config.yaml
arch: "mobilenet_v2"
model: "sound classifier"
dataset: "simulated sounds of rotating machines with and without faults"
train_examples: 39062
gain_aug_db: 6
noise_aug: 0.002
time_shift_ms: 50
n_mels: 80
hop_length: 160
input: "log_mel"
spec_augment: false
win_length: 400
targets: ["speed"]
num_classes: 3
norm: "batchnorm"
activation: "relu6"
depths: [3, 4, 5, 3]
kernel_size: 3
stem: "single"
expansion: 3
widths: [128, 192, 288, 432]
label_smoothing: 0.05
loss: "cross_entropy"
init: "xavier_uniform"
residual_init: "none"
optimizer: "cautious_adamw"
lr: 0.0023
beta1: 0.9
beta2: 0.999
eps: 1e-10
l1_shrink: 0.03
steps: 9600
batch_size: 64
epochs: 15.7
lr_schedule: "wsd"
decay_fraction: 0.4
final_lr_fraction: 0
warmup_steps: 1920
weight_decay: 0.08
Rows from block 9 of a small sound classifier, named by matrix and row number. Rows with one number belong to one channel. Each number is 128 + 32 x the weight over its row's rms, rounded and kept within 0 to 255. All counts start at 0. Numbers have three digits each.
Before each channel's rows are labels from the 100 clips, of 14976, where the channel reaches its highest value: "strongest on" is what is common among them. Only what is clearly more common there than usual is listed. The data: simulated sounds of rotating machines with and without faults. In brackets: how many of the 100, against the usual share in percent.
# convs0: expand pointwise conv (model.blocks.9.convs.0.weight, 864x288x1), inputs 144-179
# convs2: project pointwise conv (model.blocks.9.convs.2.weight, 288x864x1, transposed), outputs 144-179

strongest on: speed: slow (68 vs 33.3); conveyor (51 vs 12.4)
convs0.566:077110203116101143135128128129137142175127132137151128106204185134147150169138134149138132119147129113131128
convs2.566:128136006115119136123127126117122113127121123123126126122107179110117127000133119129129157105112116127139131

strongest on: conveyor (100 vs 12.4); reverberation (64 vs 34.8); text has "room" (64 vs 34.8); text has "reverberant" (64 vs 34.8)
convs0.377:127126000016126128130128130129129128129128128128129128128117066125128128112127129128130129128103128127128128
convs2.377:127128117153127115129128129128128214128131127127121128128132120129128128156127128128131129128127127131130128

strongest on: conveyor (98 vs 12.4); reverberation (74 vs 34.8); text has "room" (74 vs 34.8); text has "reverberant" (74 vs 34.8)
convs0.736:112142146146112118118122160118102148128130148117119123132164147099148136113137094135159164116000129129135144
convs2.736:130126000161133126128143128136128121127130127128128127133108083123127128043133137128128129128142128128128124

strongest on: conveyor (99 vs 12.4); reverberation (60 vs 34.8)
convs0.559:098134189017120129114128128117117183118115166128131128123123193125140131183150119140129132128161149130129131
convs2.559:130134000232116141122128051122123097124126102130122114123127173123104120065124126129106159128120098132130134

strongest on: conveyor (94 vs 12.4); reverberation (63 vs 34.8); text has "room" (63 vs 34.8); text has "reverberant" (63 vs 34.8)
convs0.82:125131231134133128124129097124125135127124133147128130127090208128127125081136123128098131129129132129126143
convs2.82:130134124136116135125128081119126061125126096121125128129091136116110126097128124101049146128121088131157131

strongest on: conveyor (100 vs 12.4); speed: slow (81 vs 33.3); reverberation (62 vs 34.8); text has "room" (61 vs 34.8)
convs0.533:128128000237128128128128143128127127128128108124128128128163038121128128127128128128135134128113118124128128
convs2.533:111128120132128128128128128128128115128128128128128128128117214127128128042128128128128128128128128128128128

strongest on: conveyor (79 vs 12.4); speed: slow (61 vs 33.3)
convs0.697:110088120128064126156130151182173138161163119121129125129102125103127176132132154129133130078061118127138118
convs2.697:160121171113146113144146111144136109117150143146124129143129255099138133136123137116104103129116148129129122

strongest on: speed: slow (100 vs 33.3); pump (42 vs 12.8); imbalance (37 vs 13.6)
convs0.193:129142138129146128116125127119106104128136126128127128127128133124124128255137111128128138127122126130139146
convs2.193:127143131134126140106134046112112136128100134154097153095241135129110096250134115131128133178126129143127163

strongest on: text has "speed" (76 vs 42.3); speed: medium (74 vs 33.1); gearbox (33 vs 12.6)
convs0.314:128126121000128128128133128128130128127126128128128130128128121129128127128128130128128127128129130129127126
convs2.314:120123130000114124140101129133140129165132126116136118134128128127135133118127132129112124121130116122125121

strongest on: conveyor (100 vs 12.4); speed: slow (71 vs 33.3)
convs0.41:123128081172137114126124177136125105126134131124126133141136040132133118208119125121161124138112131126127132
convs2.41:145131000125159129114137131129118103116137120118096140127123100126099118117126128100115127137132129155132129

strongest on: speed: slow (100 vs 33.3); imbalance (39 vs 13.6); pump (37 vs 12.8); machine: electric motor (31 vs 11.9)
convs0.92:129141140128140130116128127119108123128129127128129127124128136128127129255135111128128135126121127128138149
convs2.92:127142130132127139116132066106108135128097133154098148095231133129117100255134112131128130165126129145126152

strongest on: speed: slow (95 vs 33.3); imbalance (35 vs 13.6); gearbox (31 vs 12.6)
convs0.459:137165155225162138088079138096111061099148125113115127115184172106127101126173106132142131160130108158145152
convs2.459:070152098235115111129124127082125156137106171115121123126131101126120129067182116136129156130106134137130126

strongest on: conveyor (97 vs 12.4); speed: slow (65 vs 33.3)
convs0.561:132128000110119129130127116129129130128130128130132124128215130124127131111127128128105128123168128123127128
convs2.561:127135114182126123127128128122128142128124133130125128127128137129133126142132128128133127128131135129127128

strongest on: conveyor (97 vs 12.4); speed: slow (75 vs 33.3)
convs0.592:127135120129130128119105214117108108128131125092139120129138100126128125196128113137185154131062113127133140
convs2.592:129134000129098152119119129123118127126128110119143120117127081139114118130128115125130153129166113114136129

strongest on: conveyor (98 vs 12.4)
convs0.299:128125109130126128129128125129130129128128125126130128128128113128128129127128129128128128127236128128128126
convs2.299:128128123101127130128128134128128190128130139128128127129128186128128128124127126122135129128127123128132128

strongest on: conveyor (99 vs 12.4); speed: slow (78 vs 33.3)
convs0.437:116093101227093118138131099145153133170139113110080137135172091142131122120129138124086133147155107154142112
convs2.437:148130039126146130119131166123122125123133127129116144126101010128119103070129126128156123161147130143128124

strongest on: conveyor (100 vs 12.4); text has "speed" (80 vs 42.3); speed: medium (73 vs 33.1); text has "room" (61 vs 34.8)
convs0.423:128128160000128133127127152128127128128128128134135128126115144128133129000128127131149129127046128123128128
convs2.423:128127255130130128128128130132128123128127128130126128127187127129128128245128132127135120132133128130128128

strongest on: text has "speed" (85 vs 42.3); speed: medium (81 vs 33.1); conveyor (47 vs 12.4); imbalance (38 vs 13.6)
convs0.38:119128197000128128125127131128127149128124153128130128126105172127136133124128128134133127126127139127127129
convs2.38:128128103233129125129129130128130132128128128128125129129145038130128128133130130128167127129135129131127119

strongest on: text has "speed" (88 vs 42.3); speed: medium (84 vs 33.1); gearbox (72 vs 12.6)
convs0.253:128128129000128128128128128128128128128128128128128128128127139128128128107128128128128128128128128128128128
convs2.253:116132174177087137126128132125136122127128096128122117127129128133121168116101121123136140113133042135137136

strongest on: conveyor (96 vs 12.4); text has "speed" (79 vs 42.3); speed: medium (73 vs 33.1)
convs0.19:125129178055162131102143111128125128123124128138093139093121190136123111120129133161106129151141139172125138
convs2.19:128127116000154108130142117130134128127127154133125159123126135123130142150147131136104078127177159134108131

strongest on: conveyor (100 vs 12.4); reverberation (64 vs 34.8); text has "room" (64 vs 34.8); text has "reverberant" (64 vs 34.8)
convs0.632:062128237062038128128133124131128249165131123128130128128112226128129132125128127150122146128117128130129128
convs2.632:129128010140131125127129118128132132127135129127123129130122147130126126153129131128085127129131129133127123

strongest on: conveyor (100 vs 12.4); text has "speed" (82 vs 42.3); speed: medium (78 vs 33.1)
convs0.213:142129176102127128127152114128125135124129127127123128127092254117111127000129128127113132128128125132129128
convs2.213:194129115043164124121129119127120040126127139138128142125167172129123127221126128128092110133153135138127128

strongest on: conveyor (100 vs 12.4); speed: slow (78 vs 33.3); text has "room" (71 vs 34.8); text has "reverberant" (71 vs 34.8)
convs0.410:119099010127108126162129183163166115154140101128131120131127083125131131140107141123171126099115112112130118
convs2.410:105127127127122170116127120126117086132117096133129120105126255075091119162102113113126173137138090128163149

strongest on: speed: slow (79 vs 33.3); conveyor (41 vs 12.4)
convs0.260:124129120007123118128129150128125129127134143128126128130156126116127129255128127125146125122107131130142128
convs2.260:128128096042128128128128128128128128128128128128129128128127126128128128000128128127126128128122128128128128

strongest on: text has "speed" (69 vs 42.3); speed: medium (64 vs 33.1); compressor (35 vs 12.2)
convs0.400:129127115115090127129128128128129129128127128127142128130132094129126128255128128126127127129129128105128126
convs2.400:128128128126128140128128126128128097128128097128128128128127014170128128000115128128125147140128086128171128

strongest on: conveyor (99 vs 12.4); speed: slow (85 vs 33.3); text has "room" (63 vs 34.8); text has "reverberant" (63 vs 34.8)
convs0.713:128129000132128122128126128129127125128129129128130127138136016127129128193128127121129116128134128126128126
convs2.713:128131114129128119128129125127128000128126128128128128128128093136131116108124131130128128135146135128120119

strongest on: conveyor (100 vs 12.4); reverberation (64 vs 34.8); text has "room" (64 vs 34.8); text has "reverberant" (64 vs 34.8)
convs0.657:128128236158123134128131132127127137128128111123127128128117255125121129107131126129132152125117113132129128
convs2.657:126129088127135133126127136126125122129122133134128128123134112144131131131128125153144113130190139128119138

strongest on: conveyor (90 vs 12.4); text has "speed" (73 vs 42.3); speed: medium (70 vs 33.1); text has "room" (60 vs 34.8)
convs0.729:151128102036138116127188120141128141121129127135099136127050106128111120087128129090100092129137129152129130
convs2.729:152123128068142113139144112129137132129117197128127147148129112149127127134126133124045091147186197128080114

strongest on: conveyor (98 vs 12.4); speed: slow (77 vs 33.3); reverberation (66 vs 34.8); text has "room" (65 vs 34.8)
convs0.767:127128000136113128128128136140128129130128117128120126127130059127129130122128127130137131126122125138128128
convs2.767:129129120145125229127128129128107000128130065128128126127128119128110126102127128127131141129128051129181176

strongest on: speed: slow (99 vs 33.3); compressor (29 vs 12.2)
convs0.48:129144142127140130114126128119111122128131126128127124123128138123126131255136112135128137123118127131135146
convs2.48:126148129130126146107131071099110134128085130149093147096227131129102099255133105130128116168127128160127144

strongest on: text has "speed" (77 vs 42.3); speed: medium (76 vs 33.1); gearbox (31 vs 12.6)
convs0.375:126126123000129127128134128127130128124125130127128132128128123130128127127129129128128127129130132129127126
convs2.375:117123130000114123144109129134140128146131127114135118136128128124137137114126135131110124119131121121125120

strongest on: conveyor (90 vs 12.4)
convs0.349:125123047197130112128133150159156119127140135149121128126136093125153136217133155129155110125136141135117122
convs2.349:123119017129125074161150132125172158127123185127128133131126121131126154126145153126131115132130200128088083

strongest on: text has "speed" (69 vs 42.3); speed: medium (61 vs 33.1); gearbox (59 vs 12.6)
convs0.294:161126112038115128129140053142128151108134110128089135131100173133088122074120128118050156135145113160133122
convs2.294:138125162169128127128139089162134116124189129119135131144120134125128130148117129131117130115109128128128122

strongest on: speed: slow (76 vs 33.3)
convs0.237:139130111127146127128129129132126108125137123133120129126116108124122122255127130125133128131130125130132136
convs2.237:128128061124128125129128129129130129128128129127128128128127115129128128000128129126136126128133129128127126

strongest on: conveyor (98 vs 12.4)
convs0.15:111116116127099140137129144149141121197151099146157093115126100115140176139129135150144140059090108101129133
convs2.15:130135175119133129120128099145112084126121125139105131127128255121121116140099114128104123143124110154146148

strongest on: speed: slow (80 vs 33.3)
convs0.576:130129143080129131127125128128128118137128133136145129128180134128128129255126127126128122129127130108125127
convs2.576:131124255032128125129131130131133130126133129126128129130124113130128128025128132128139128125132132128125122

strongest on: text has "speed" (77 vs 42.3); speed: medium (76 vs 33.1)
convs0.142:127125123000128127128135128128130128127126129128128131128128125129128128128129130128128127129129129129128126
convs2.142:120122130002114124140084129133141129171132126114138116134128128125136136115126134130109125120130112121125121

strongest on: speed: slow (69 vs 33.3); conveyor (55 vs 12.4); fan (39 vs 12.6)
convs0.681:111175174124171130102128117117082127110127143138132129127130200117130128152133107132119150131068129127125155
convs2.681:122129112238046127128112045128131133141109115118164072131139063125130123106123111145076151129083098065145129

strongest on: conveyor (100 vs 12.4); reverberation (76 vs 34.8); text has "room" (75 vs 34.8); text has "reverberant" (75 vs 34.8)
convs0.141:128139017121161129122127150126117129128129127109094139121099010126134118125153119131141128130120118149137137
convs2.141:137110014097095078148157133152159159137130163129130129159120084129120148134138143114129099131146163111118077

strongest on: conveyor (100 vs 12.4)
convs0.604:137132061139191107127149101125125141111122136128050160138066130130119103062130125094086095133171141202127120
convs2.604:127128089177157119125128130146127144117128155129127135129120154131156126255129129120131110131129154133125127

strongest on: conveyor (95 vs 12.4); speed: slow (61 vs 33.3)
convs0.273:133129255050112123130129097127111135123127133126129128131171255127129128159128092125097155129130111126140126
convs2.273:133131214183126115128127099127128109127126137130123127130125162127132126122129132140116132123115124140117128

strongest on: conveyor (88 vs 12.4); speed: slow (78 vs 33.3)
convs0.584:128128134106127126129129128129130096127129128128128128129148119130128128255116129128131148128036128125130126
convs2.584:128128041125128071151128124128128246128128171128129128128135127128128128000128145128121128127127136127128089

strongest on: speed: slow (84 vs 33.3)
convs0.170:064131128153117130122124125116205133129108151132143128122200102149151128178129166135121123134186146117121066
convs2.170:109129121057118131118127165113120142140103128145103119107126128127124138087143121129158124122118128164132131

strongest on: conveyor (89 vs 12.4); speed: slow (66 vs 33.3)
convs0.195:141133092145127104176131119132133131119130134131117134181163075153120118126085127078118102133154129128127072
convs2.195:115131126128125157110120106122120073128129081124154121113125248102115124118133119131111171124126084108168139

strongest on: conveyor (100 vs 12.4); speed: slow (83 vs 33.3)
convs0.42:127129032128126128129126140127128128128128128124128128128120103128132128133128126130128128128001128127128128
convs2.42:128128000131128128128128129128128128128128128128124128128126127128128128000128128127129128128130128134128128

strongest on: speed: slow (74 vs 33.3)
convs0.427:128128144105128125128129128128128129128128128128126129129130132130128125255128128123128125129157128129129127
convs2.427:128129153118129128127128130123127128128128128128128128128128083128128128000128127128118128128118128128128129

strongest on: conveyor (100 vs 12.4); reverberation (68 vs 34.8); text has "room" (67 vs 34.8); text has "reverberant" (67 vs 34.8)
convs0.434:128135000028136131128125139128127112127128129142141122125139000119130136144128126132139125120110135118125136
convs2.434:229129000029142137123127131092119116129124118126122129131128090127111128095126121128123136127119117132141138

strongest on: conveyor (92 vs 12.4); speed: slow (68 vs 33.3)
convs0.277:120128253020126138128127129128128128129128116128126128109123255126128132125128128159130160127113110130131139
convs2.277:132132255000158127123138100128122125127128116130127169125116092128094128151128128116081120141127132084128128

strongest on: speed: slow (82 vs 33.3)
convs0.647:129131043086131126128129129129118128124134129127121129129134140124124127255128128128129135130123126134134129
convs2.647:128128127117128128128128129128128128128128128128128128128128126128128128000128128128128128128128128128128128

strongest on: conveyor (97 vs 12.4); speed: slow (85 vs 33.3)
convs0.43:128128022130122128128128134128128128128128128128128128128161038128128128213128128128127128128123128128128128
convs2.43:130128119128131128128128128128128126127129100128128128128128117128128094014128128128127181143136128128207128

strongest on: conveyor (94 vs 12.4)
convs0.660:135097001157156105143135171162150082131172098127050128138137079132126129160124143122162128131172097172155119
convs2.660:129127000129128108140171123134139145128126152141120146137125128129128132124138156126122110129188148130118112

strongest on: speed: slow (67 vs 33.3); fan (54 vs 12.6)
convs0.172:089136255172125126122126091122119129144133138140123125110128240120128135084137116137101131123117130130129135
convs2.172:129137138144119167102102093120104044128127066127136107114120137116102127130126092096076204124115073120202166

strongest on: conveyor (78 vs 12.4); imbalance (33 vs 13.6)
convs0.26:136127124220122126135114111128129124126153116098093123133195101132129123215122129120106130130177085144175124
convs2.26:058128125121069107145128129150183209163128151135128128128112117132159169000140134128130124096148165117113111

strongest on: speed: slow (76 vs 33.3)
convs0.648:128128130115128128128128127128128094128128128128128128128185130128128128255128128128127128128130128128128128
convs2.648:128128125085129128128128131128128128128128128128128128128184025128128128000128128128129127127128128128128128

strongest on: conveyor (82 vs 12.4)
convs0.702:127116117133122099146129134154134125141170132125107130143209118131124128255126133119131121129135127137144118
convs2.702:129128251047128127128128131128128130128131128127129128128123124128130128000128128128128129123118128121128128

strongest on: text has "speed" (87 vs 42.3); speed: medium (86 vs 33.1); gearbox (32 vs 12.6)
convs0.231:127125120000129128128136128128130128127127129128126132128128125131127127127129130128128127128131129130128125
convs2.231:116122130014111123145092129135141128169132126108135117136128128126139138112126135131111123118132114121124120

strongest on: conveyor (79 vs 12.4); speed: slow (66 vs 33.3); imbalance (39 vs 13.6)
convs0.29:123126059120127125123125130116130129132118128120140132131173057140134122255127128125126123132155130116126123
convs2.29:130126074126130116129129128134136145128131133125126130128093077132130128000128136125128112128160133130123110

strongest on: conveyor (99 vs 12.4); reverberation (67 vs 34.8); text has "room" (67 vs 34.8); text has "reverberant" (67 vs 34.8)
convs0.510:130123131125118134130126152130127137138136102098131117130180238116126136134126128133153180117090104127136128
convs2.510:128130051016178128124134123127123128124127130132081158128118096130109118150126126113102110146198130171129129

strongest on: conveyor (82 vs 12.4)
convs0.129:123112048117103092176126128153151135152148126107121130163128059128126129148111133120127125128127112131145090
convs2.129:126127128116127141119128123130119077128127093125133127120123220072117124135116120141122172129128080126175138

strongest on: conveyor (99 vs 12.4); speed: slow (68 vs 33.3)
convs0.568:126115033126161089140176120168139118130136134137095129131114103131130135128130173127096092128186140152123124
convs2.568:128129090072129086150130130128152159128123191124126146127118193128122136142126156129130074132191147130106107

strongest on: conveyor (100 vs 12.4); speed: slow (83 vs 33.3); text has "room" (63 vs 34.8); text has "reverberant" (63 vs 34.8)
convs0.290:128128016141129129125128157127126128128129127124128128127122118100128129127130127130154132122000128128128135
convs2.290:126127000078139130126128120127128116129127134134145127127141113128129128073127130133085128128122138111117132

strongest on: conveyor (98 vs 12.4); speed: slow (74 vs 33.3); state: normal (74 vs 45.6)
convs0.327:110154255125073128127093109116127143142110168160145128127130225128128128179143104128122128128093138107128129
convs2.327:128132070128195126126131132116120128125124136129100149128107238106106128152131128113087121134219135159128132

strongest on: conveyor (100 vs 12.4); speed: slow (75 vs 33.3)
convs0.4:128131015000125127127123143127127101129127129130134127128129036128132130222128124128138125127122129121125129
convs2.4:198125000100171132126131133126124080128129127129109128127127098126105128136128125128129129128128126154130135

strongest on: speed: slow (76 vs 33.3); conveyor (53 vs 12.4); imbalance (37 vs 13.6)
convs0.179:124046066125108130170136135182229090182154070129127125125132075126110133158128182131124142124126114127133097
convs2.179:153131168131147153109126136123117042120123095136143125103121185109112124153109117118143174130112096127182160

strongest on: speed: slow (100 vs 33.3); imbalance (46 vs 13.6); electric motor (40 vs 11.9)
convs0.123:128132128127148128123128128128120128128129127128128128128129127128127128255128122128128130128129125129130136
convs2.123:122129145159120148115127111115118181127129149136122135120255159129124093255139125138130182128113141134123139